Weights of a small image classifier.
Model: 48-pixel images, norm batchnorm, depths [4, 9, 4], widths [64, 128, 256].
Training: 16500 steps, batches of 256.
Rows from block 9 of a small image classifier, named by matrix and row number. Rows with one number belong to one channel. Each number is 128 + 32 x the weight over its row's rms, rounded and kept within 0 to 255. All counts start at 0.
After each channel's rows are labels from the 100 images, of 14848, where the channel reaches its highest value: "peak on" is the class under the peak. Only what is clearly more common there than usual is listed. The data: cartoon faces.
# convs0: first 3x3 conv (model.blocks.9.convs.0.weight, 128x128x3x3, each kernel summed), inputs 0-127
# convs1: second 3x3 conv (model.blocks.9.convs.1.weight, 128x128x3x3, transposed, each kernel summed), outputs 0-127

convs0.39 [115 102  99  95  91 155 162  72 123 109  86 181 113 122  33 134  72 114  77 141 162 128  99 143 133  81  88 129 135 173 124 117 133 135 111 124 109  80 138  94 148  96  95 121 119 106 101 170 125 153  99 124 156 135 133 154 164 115 130 112  59  94 141  78  80 148 121  75 100 118 147 113 143 127  82  98 153 121 168 110 139 121  93 119 117 109 140 156  64  59 141 130 114 127  91 121 113 116  60 110 110 122 107 107 140  80 116  57 123  91  43 109  20 106 120  86 148 142  81 138 117 133  76 129 142 119 108 145]
convs1.39 [131  88 113 106 111  68 119 119 144 141 159 123 125 175 236  78 110  90 141 189 166 128 126 133 106 145 110 136 158 110 141  64 176  88 116  95 122 126 133 173 114 124 118 129 172 110  51 102 145 125 193  63 118  65 125 120 121 103 138 150 186 129 145 129 113 144 124 147 143 162 189 114 132 169  74 100 154 120 140 115 187 126  75 130 174 150 111 132 197  87 127 147 170 125 124 133 118 116 148 160 154 161 110 136 133 129 200 162 155 107 199 122 182 141 153 124  92 134  90 139 138  69 113 140 154 112 134 149]
peak on: backdrop

convs0.17 [109 101  42 103  84 157 194 142  97 149 116  70 132 140  77 161 106 165 112 133 122 158  98 131 134  46 155 160 125 112 115 146 122 133 157 127 150 115 102 120 128 114 157 113 124 146 134  61 108  77 153 108  85 139  70 125  85 138 114 126  90 142 134 133 116 127 126 130 124  60 144 171 173 128  66 128 118 131  89 118 115 111 123 110 131 111 119 169 139 112 123 139 126 149 146 126  97 154  62 136 146 138  97 119 164  88 195 139 110 116  23 116  69 101 187  93  74 109 141 109 118  99 100 110  41 126 102  79]
convs1.17 [198 147  95 130  99 109 151 138 117 122 100 117 157 150 138 147 217 120 176 179 139 103 137 123 137 138 157 146 145 144 131  62 115 111 120 116 133 116 160 128  86 111 117 129 179 106 172 134 120  73 155 143 154 143 151 156 135  98 153 130 164 109 144 132  66 145  88 135 140 173 126 102 179 123 132 172 110 125 133 111  88  71 143 138 132 160 105  89 148  95 106 136 137 144 123 130 146 151 207 167 140  45  82 141 141 133 191 122 142 136 203 117 230 148  65 140 118 162 121 126 111 124 129  62 183  73 162 116]
peak on: clothes

convs0.81 [146 152 143 131 104 132 143 179 120 132 135 156 142 101  84 178  68 113  14 159 150 141 144 147 131 133 144 180 124 141 140 131 141 129 130 161 176 181 148 160 139 134 149 118 159 109 144 159 148 150 153 137 161 209 121 155 159 116 153 137  81 154 149 150 103  95 151 151 155 151 125 150 146 135 152 178 119 147 145 123 165 205 136 120 134 163 151 151 125  75 121 131 116 102 144 117 119 132  26 161 131 142 224 128 152 123 147 159 131  99  23 153  89  95 175 158 126 142 140 123 159 155 182 168 148 113 143 109]
convs1.81 [ 79  89 164 142 110 175 155 120 158 150 121 144  80 204 138 110 139 154 175  94 144 139  96 153 123 144 125 131 141 125 116  71 143 140 152 115  95 154 141 154 132 107 141 140 110 131 127 142 180  97 150 156 133  70 125 105 117  72 121 125 221 126 180 117 180 129 138  95 140  84 119  84 106 145  89 122 132 140 140 130 177 178  56 120 164 169 137  95 157  90 118 159  98 126 129 119 120 127 190 179 115 208  93 121 129 166 215  91  95  83 208 146 174 160 111 185 115 127 116 131 119 131 102 159 125 114 118 140]
peak on: backdrop

convs0.20 [144 130 173  94 132 145 126 179 106 130 122 101 115  93 105 141 141 153 128  77 126  95 171 112 139 144 128 110 131 128 142  93 127 145 132 122 118 176 160 114 101 129 115 130 148 107 141 149 148 151 127 156 150   0 135 155 148  78  91 151  92 122 119 129 147 117 160 172 165 194 149 133 110 130 219 166 132 136 136 128 140  93 193 124 146 180 170 137  86  84 101 124 137 138 125 119 123 133 168 155 138 135 143 113 142  53  82 104 120 128 173 155  59 167 141  95 161 148 140 127 154 159 166 166 177 112 187 110]
convs1.20 [161 108 127 137 105 101 156 139 112 133 149 102 111 107 102 140  13 120 116 151 136 107 151 131 126 123 135 138 114 154 140 137 147 111 123  74 134  94 156 126 128 122 107 126 144 118 136 188 123 127 106 164 153 255 161 181 112 161 143 122 168 120 136 162 145 128 108 123 113 101 126 142 163 133  82 156 134 124 178 129 109 124 134 126 107 112 134 101 153 187 149 111  93 142 135 126 105 140  40  91 127 109 121 137  73 191 145 159 105 107   0 162 181 134 157 118 160 158  83 138 121 105 122 136  79 110 104 119]
peak on: hat; hair

convs0.120 [ 71  84  67 111 104 129 144  79 109 105 142 107 107 110 139 133  93  93  61  99 116 153 114 111 127 112 103 167 132 104 127 121 104 108 121 132 168  77  99 103  91 109  98 110  92 130  97  55 128  70  92  90 105 190  50  93  70 102 121 100 129 102 124 115  85 102 138  94  80  73 120 147 110 125 107  95  97 136  90 121 138 144 101 127 100  95 106 162 108 151  96 110 151 122  98 124  95 115  93  75  84 115 142 134 117 135 159 133  95 114  76  95 146 105 119 101  56  70 102 122  82 127  75  70  48 101 109 109]
convs1.120 [234 173 106 119 129  97 134 156 115 103 141 109 154  98 104 111 163  88 197 143 101 112 147 101 112 130 147 148 153 181 121 129  79 106  91  73 175  98 105 109  93 128 129 125  99 109 187 140 125 114 143 112 124  65 134 145 160 161 162 148 130 100 113 148  59 124 115 134 113 195 155 131 155 110 133 139 105 122 146 111  24 100 183 136  82 108 173 150 117 189 128  67  91 108 143 129 144 131 160  89 157  39 114 120 107 105 166 120 150 143 145 112  78 139 168  91 129 157 104 126  82 135 136  89 157 108 110 129]
peak on: clothes

convs0.45 [115 120  65 141 134 124 136  52 106  96 167 196 109  86 125 131 123 106 102  47 123 124 112 110 126 134 103 161 133 103 135 126  87 108 104 132 136  60 102 129  88 111  83 125  51 137 144  76 121  93  74 108  96 170  93 112  82 107  89 117 128  89 124 118 133 123 106  98  43  70 119 146 114 137 140 101 117 133 102 113 169 144 147 119 154  64 101 132  92 136 112 160 142 149  91 117 125 107 108 103  98 154 219 129 107 165 138 159 104 100  90 100 162 137 122  93 111  89 149 113  78 137  69  69  78 101  95 106]
convs1.45 [180 155 143 128 118 118 157 113 120 138 101  92 101 174 159 130 139 141 186  97 126  88 136 121  99 125 112 137 110 137 135 126 107 124 106 101 194 133 130 130 139 127  87 123 170 136 192 162 130 150 184 131 143  68 110 123 159 155 160 129 133 125 107 151  77 135 111 118 154 179 125 122 132  75 142 174 126 133 154 127   0 129 188 137  77 147 165 110 163 127 142  33  63 128 136 142 132 123 131  64  95  37 108 114 160 126 193  96 158  76 154 122 122 126 124  92 152 130 102 133  93 153 130 113 131 130 113 124]
peak on: hair; clothes

convs0.7 [163 169 165  99 158 137 161 176 119 146 134  93 147 118  72 138 112 123 160 131 148 105 153 147 135 136 164 133 131 164 140  90 154 140 136 142 112 161 165 159 158 142 163 124 163 146 170 153 145 155 159 136 157  26 173 174 154 111 141 137  27 148 142 134 171 132 153 148 171 185 142 145 157 132 228 158 162 130 151 126 139  98 164 119 155 164 155 146  80  85 139 120 137 148 157 116 156 141  96 192 181 147 113 124 135  95 102 123 155 116  87 141  75 128 164 140 164 150 200 133 144 191 158 174 161 143 163 115]
convs1.7 [141 114 143 150  72 114 169  88 148 173 118 114  84  64 123 148  53 144 106 136 136 112 131 166 105 142 118 141 113 115 139 112 160 120 106 114 138 133 154 171 165  90  93 130 159 127 173 155 146 119 113 164 150 210 147 129 150 129 136 107 255 144 126 128 137 140 132 124 156 105 113 122 138 147  62 195 132 129 174 130  56 156 164 129 116 138 141  82 164 144 134  63  62 137 130 125 111 161 113 113  67  92 106 120  89 202 108 127 128 122 100 164 211 127 113 122 108 143  83 138 106  96 102 110  97 120 125 120]
peak on: eye

convs0.27 [ 85 125  60 102 102 122 103  72  99  82 136 118 131 119 111 122 114 101 127 131 125 102  78 136 125  78  77 139 130 127 116 131 126 112 108 112 154  90  87 104 122  98  87 114  61 132 122  82 101  93  83  80  70 130  79  96  86 124 125  99 105  89 128 127 124 132  88  81  55  28 112 163 109 131  78  88 115 102 102 114 134 150 132 133 102  70  85 115  59 138 113 128 139 117  87 130 102 111  87  89 106 120 112 122 122  97 134 142 113 112 104 109 149  85 110 115  72  91 105 124  85 109  89  49  60 119  71 124]
convs1.27 [159 161 118 126 142 102 164 103 139  90 114  81 165   8  60 155 190 111 140 171 111  74 136 131 101 141 151 170 126 135 113 123 122 106  93 126 174 113 144 105 109 171 127 122 170  72 146 171 127  94 163 107 129  88 144 100 129 149 153 124 107 108  88 136  54 101 135 158 135 159 139 141 145 106 146 145 117 128 156 111  73  66 163 136  89 182 159 125 125 221 161 122 152 113 149 122 154 102 182 114 149  81 100 124 136 132 162 117 151 155 102 127  47 141 167  83 118 145  76 117 119 148 113 100 135  96 117  88]
peak on: clothes

convs0.28 [ 95 145  68  57 111  87 163  80 126  92  76 138  99 100  69  85 127  96  88 148 121 152 107 100 122  86 107 140 128  92 122 154  98  73 118 103 129  91  90 131 107 155 111  73 107 124 157 123 133 122 119  88 140 187  92  93 133 137 120 124 140 121 127 142 104 168  99 105  80  86  76 134 110 133  58  95 102 117 134 101 153 196 168  99 130 152 125 105  80  63 148 145 113 117 121 111 140 136  59 117  92 174  80 123 171 130 188 123 128 100  53 114  66 135 102 118  89 109 123 144 115 106  91  62  93 138  98 114]
convs1.28 [134 118 108 138 103 111 116 110 130  78 138 122 137  87 123 110 197 120 213 107 154 105 140 152  92 151 156 138 139  99 119  86 121 108 129 142 170 126  82 155 111  86 178 120 135 116 146 129 120 155 136 112 124  17 105 104 156  99  92 112 151  77 113 148  95 174 120 121 106 167 135 129 134 133 188 149 138 141  94 106 110  35 146 137  87 131 117  86 173 137 140 117  90 118 194 122 153  94 196 127 127  63  55 123 144 133 222 123 107 115 216  97 164 134 142 144 138 118 118 115 123 157 150 102 115 130 148 149]
peak on: clothes

convs0.10 [111  78  64 145  82 134 137 106 106 134 164 149 117 121 135 153 146 114  78 133 113 108  85 123 120  82 115  91 125 126 125 140 119 126 125 121 169  91 100  63 104  98 101 145 155 110  78  32 111  32 108 106 121  87 115 125  42 107 123 126 154 115 108 131 122 129 116 108 110  36 130 126 127 121 104  92 114 148  59 124 136 136 103 125  83 111 108 151  35  74  91 127 102 121 103 134  73 135 120 132 108 134 126 122 117  88 157  85  91 101  97 130  74 133 159  89 107 126 121 105  93  88  71 113  69 108  97 119]
convs1.10 [150 125 163 117 150 139 167 194 165  98 180 127 138 147 111 146 173 128 136 112 115  83 111 143 165 118 157  85 185  93  98  72 160 133 128 120 107 124 171 168 131 122 193 129  84 163 106 112 144  78  66  98 235 184 144  90 135 139 111 146 143  98 129  96  90 115 129 121 109  79 137 144 137 109 147  79  94 137 128 119 125  83  83 118 158 171  94 100 110 145 147 180 160 125 176 126 134  91 150  92 142 108 162 123  96 106 206 122  85 145 182 121 160 143 144 159  79 164 174 120  50 125 148 140 136 147 153 121]
peak on: clothes; hair

convs0.19 [104 109 149 191 118  99 164 148 103 151 150 210  91 104  49 124  58  62  82 107 101  89 108 115 125 133 129 114 130 113 111 137 109  85 144  91 215 134 141 104 104 116 133 120 166 106 106 140 138 126 137  69 154 130 131 144 124  97 109  92  65 138 119 113 119  94 124 107 144 119 102 108 133 142 103 122 102 128 136 121 167 137 135 109 106 129 140 125  89  46  67 140 100 148 135 100 108 138  61 118  92 139 109 140 141  95 102 105 174 139   0 128  71 109 138 181 126 133 137 116 134 106 117 139 187 106 130 108]
convs1.19 [142  83 160 112 125 162 183 125 136 134 145 133 138 117 238 158 168 115 151 159 147 137 126 145 133 114 108  96 165  94 102  57 189 170 134 141  97 156 137 194 141  80 141 124 135 156  78 133 186 126 167 125 189  61 122  98 116 113 110 137 172 126 166 106 101 107 122 136 154 164  92 126 127 147 161 132 130 140 118 111 170 144 103 141 124 165 108  47 143  98 109 144 151 124 124 132 124  80 212 188 110 136 140 131 126 139 180 126 108 120 236 118 116 138  85 145  75 130  97 122 105 123 110 153 156 174 145 125]
peak on: backdrop

convs0.113 [138  88 216  99  99  95 112 195 120 134 123  87 101 109  99 100 111 127  63  94 108 130 143 101 137  86 106 117 129 111 123  83 123  86 125 105 143 184 145  85 134 123 101 126 151  87  78 141 139 140 112 158 136  11 121 129 140  77  80 151 105 116 104 145  77  98 157 144 150 176  87 127 110 118 127 181 128 118 125 108 138 121 168 128 120 144 144 111 111 101  93 116 118 115 106 133  93 117 113  86 171 117 132 127 129  56  77  68 123 125 135 165  81 109  58 104 137 114  68 110 187 119 189 132 170  93 153  85]
convs1.113 [141 107  69 129 108 159 111 154 125 155 120 152  79 158 146 134  68 123  92 137 129 140 120 142 123 151 163 159 127 145 144 114 144 171 117 111 103  80 162 161 116 120  99 143 124 151  94 114 136 129  40 164 165 208 200 145 159 131 106 117 182 142 157 134 185 127 122 115  85 106  82 116 142 160  97 157 130 120 142 114 162 150 154 132 129 103 115  80 164 133 124  78  81 139 128 109  95 165 129 175 106 136 163 132  90 183 110 137 148 122  38 166 239 151 113 128  64 190  73 142 123  96 154 114 148 133 141 109]
peak on: skin

convs0.83 [ 94 140  76  83  98 101 159  42 129 105 140 103 102 124  95  98  99  81  84 110 131 125  90 110 129  88  81 118 124 104 124 130  95 106 122 121 161  44 125 128  88 119  79 112 101  86 142 148 106 152  92 104 106 164  86 117 133 116  91 124 100 102 135  78 118 130 102  67  86  90 106 127 113 124 131  71 104 125 158 129 152 110  70 128 117  56 110  98 105 123 130 128 110 103  99 131 121 110  51  93  77 145 118 131 111 120 123 112 108 108  39  92 146  69 108 120 111  79  98 110  90 102  59 101  82 102  81  86]
convs1.83 [169 119  82 148 147  70 118 158  62 114 110  90 127  88 116 116 202 117 158 119 134 106 148 125 105 138 139 182 116 151 112 129 113 111  94 115 151  98 119 129  85 150 108 127 130 100 141  93 133 190 150 116 126  29 173 168 191 158 157 160 139  96 119 143 123  92 132 150 102 179 120 144 150 111 119 117 124 117  84 118 148 108 146 131 103 114 146 167 159 151 128 112 122 110 167 136 127 110 195 129 152 100 133 139 106 125 110  97 180 126 255 126  28 141 146 117  59 140 139 128  95 122 139  96 187 109 110 107]
peak on: eye; glasses

convs0.5 [119 161  72 144 134 135 193  95  99 114 120  80 144  98  67 137 147 120 175 132 150 151 115 154 124 144 102 184 126 157 133 117 154 143 137 151 105  97 115 152 148  85 101 129 116 154 170  70 110  65 104 114  80  16 123 150  69 116 139 127  51  98 147 110 139 123 146 102 116 119 137 152 150 128 249  96 144 114  63 137 151  87 145 104 136  74 131 132  98  85 168 123 142 140 103 120 144 108 134 148 142 139 141 140 119  92 157  90  98  62 126 109  98 116 128 102 129 100 135 134  82 177  98 148  80 139 107  82]
convs1.5 [174 142 151 144 108 105 127  98 119 150 165  88 172  90  93 142  36 139  64 157 146 149 139 111 105 134  64 117 185 121 124 159 175 111 136 135 173 118 109 162 141 135 124 127 133 140 143 130 166  81 185 115  92 226 106 159 124 150 152 135 154 159  96 142 107 143 129 137 133 101 134 154 114 143  58 104 131 130 168 138  43 100 149 133 124 129 143 126  91 190 112  82 165 142 106 135 129 163  80 176 147 117 109 130 124 161  93 148 159 144  29 140 126 128  85  68 136  94  87 132  63 102 119 147  97 124 110 123]
peak on: hair; hat

convs0.97 [134 123 134 146 129 153 143 163 186 135 138 150 181 180 196 130 152 164 121 190 151 140 165 188 129 127 148 167 124 166 128 123 171 152 123 139  89 147 166 125 181 142 141 134 153 151 131 143 156 159 130 147 162 114 166 195 153 157 184 163 182 146 118 125 120 189 110 133 157 176 151 120 188 127  73 158 136 109 162 140 105 160 105 131 134 163 156 124 160 232 124 118 129 103 132 136 146 127 187 143 169 107 129 128 156 119 183 123 112 166 217 147 188 119 149 126 183 156 139 114 152  90 154 184 141 154 161 152]
convs1.97 [123 108 159 134 105 178 143  89 158 134 120 130 111  89  75 175  92 138  92  95 133 165 107 164  95 125  78  98 140 101 120  99 159 183 134 161 132 170 152 156 161  98  88 133 129 132 104 157 162  90 188 163 175 108  93  86  91 109  80  87  93 171 158 119 170 196 133 117 156 108  73  79  92 142 186 148 135 123 183 140 162 137  86 124 173 149 113  74  91 195 115 150  94 150  87 131 103 143  67 170  98 139 131 126 138 134 138 125  98 168  79 145  89 140  93 148 175 108  94 130 139 171  75 156 110 143 132 166]
peak on: skin

convs0.91 [ 95 109 169  62 152 133 164 151 158 148 131  83 122  90  67 138 168 154 134  90 111 144  94 115 130 167 151 130 134 118 128 120 104 147 150 153 118 183 111 120 126 141 153 125 121 139 103 162  94 179 163 148  95   0 133 114 154 138 114 143  73 155 116  80 133 144 147 141 135 121 145 133 170 123 222 167 125 138 189 129 130 110 184 107 122 106 112 146 141 101 149 141 138 126 163  94 120 154 190 167 143 122 132 132 124  69 154 116 128 104 190 147  38 100 165  90 151 131 169 119 150 163 171 108 177 127 108 123]
convs1.91 [129  99 147 145  73 115 189 112 115 180 115 105 147  89 127 166  72 135  86 122 121 131 131 153 107 115  99 111 154 109 126 138 153 127 158  92 133 102 146 176 145 121 151 139 140 141 132 165 117 132 141 164 157 230 101 168 107 108 119 125 133 145 140 149 116 114 141 126 137 110 115 161 122 114  53 161 124 147 135 145  93  85 146 120 124 119 134  90  84 118 107 152  59 137 100 131  99 132  33 139 101 116 103 122  75 167 164 116 120  89   9 146 223 120 119 135 155 111  74 125  44  97 143 143  85 154 133 134]
peak on: hair; hat

convs0.82 [103  99  80 133 120 122 185 107  94  94 131 112 202 171 140 129 133 102 147 188 187 143 105 213 126 118  93 199 130 204 121 118 199 121  99 126 130 116 103  93 205 104  93 126 110 158  92  87 105  75  93  99 111 132 174 179  97 109 179 104 115  88 171 106 160 123 108 122  94  93 113 162 184 123 108 111 201 103  79 120 125 152 118 134 110 112 131 128 111 131 148 113 109 119  91 136 117 111 140  86 217 126 130 137 137 125 129 143  94  98 122 119  79 125 121 102 192 141  95 138 116 125 114 131  99 167 115 108]
convs1.82 [106 109 194 114 111 107 133  85 147 172 137 130 117 140 148 102 140 131  64 145 151 153 139 156 117 133  62  88 115  73 122 100 174 114 160 118  90 138  96 151 147  92  58 129 154 128 111 159 129  75 230  75 121 173  38  88  95 108 111 127 104 181 133 124 110 165 141 106 179 124 153 107  86 156 151  98 160 136 177 119 168 140  95 132 155 113 117 134 107 129 102 131 187 158  51 127 132 156  98 195 114 129  88 123 171 135 158 131  98 116 124 136 191 128 112 150 156 101  99 134 179 147 105 139  88 119 124 161]
peak on: skin

convs0.69 [ 75 103  64 149 113 154 214  96 150 101 140  95 148 161  54 142  73 101 152 124 118 137  93 149 127  74 144 158 128 148 142 166 129 144 126 129 119 118 156 125 142 115 122 129  97 145 123  94 115 111 117 111 156 166  61  92 104 128 143  97  80 131 104 114  83 156  95 106  76  94 146 164 111 137  83 133 111 114 138 107 106 136 128 121 100 116 101 166  92 115 182 140 140 130 120 118 102 126  48 115 129 111 113 130 134 135 151 172 111  95  22 117  99 106 177  75  72  63 130 117 108  75 119  66  46 110  97 110]
convs1.69 [157 164  95 145 146 171 127 129 159 114  95  76 126  93 137 171 205 119 212 103 121  83 155 152 114 147 136 165 120 109  98 107 126 130 107 126 172  91 122 119 134 109  96 131 127 125 193 188 106  73 162 141 160  75 112 125 118 107 111 121 161 108 117 150 111 122 118 137 120 152 115 104 142 100 147 147 155 131 166 124  57  84 184 131  72  89 145  87 184 125 150  94 114 100 153 139 170 133 185 136 125  10  59 131 111 136 218 144 119 103 192 103 174 143 120 113 119 122 121 126 116 135 145  95 117 125 126 131]
peak on: clothes

convs0.59 [146 161 163  92 145 135 179 155 141  97 134 112 119 142  97 153  51 130 113 124 144 121 125 128 129 126  86 175 124 156 124 149 145 143 114 163 140 162 139 186 156 161  65 117 130 137 175 174 121 179  64 136 119 160 158 143 172 127 141 152  58  83 136 127 132 142 126 141 108 135 145 146 154 128 134 169 133 123 174 114 136 147 165 107 158 151 151 156  71  46 172 136 133  82  64 115 155 110  25 122 156 161 136 117 144 124 162 106 152  92   0 148 100 145 140 146 138 128 149 136 159 154 171 147 139 131 131 118]
convs1.59 [129 112 136 147 119 148 125 130 162 151  98 105 101 192 146 166 175 137 192 118 126 101 151 149 106 139 115 130 108 100 132  80 157 144 117 149 132 148 131 144 127  60  76 126 138 114 127 169 129 105 159 172 159 148  61 156 137  94 132 114 237 123 150 114 163 143 120 135 124 117  99 128 128 130  88 156 122 122 159 127 155 146 132 132 118 120 140 105 221  38 135 102  61 136 129 132 140 117 235 179  98 123  76 128  91 179 199 127 133  98 202 121 168 124 100 173 148  99 123 121 106 102  99 130 128 136 125 150]
peak on: clothes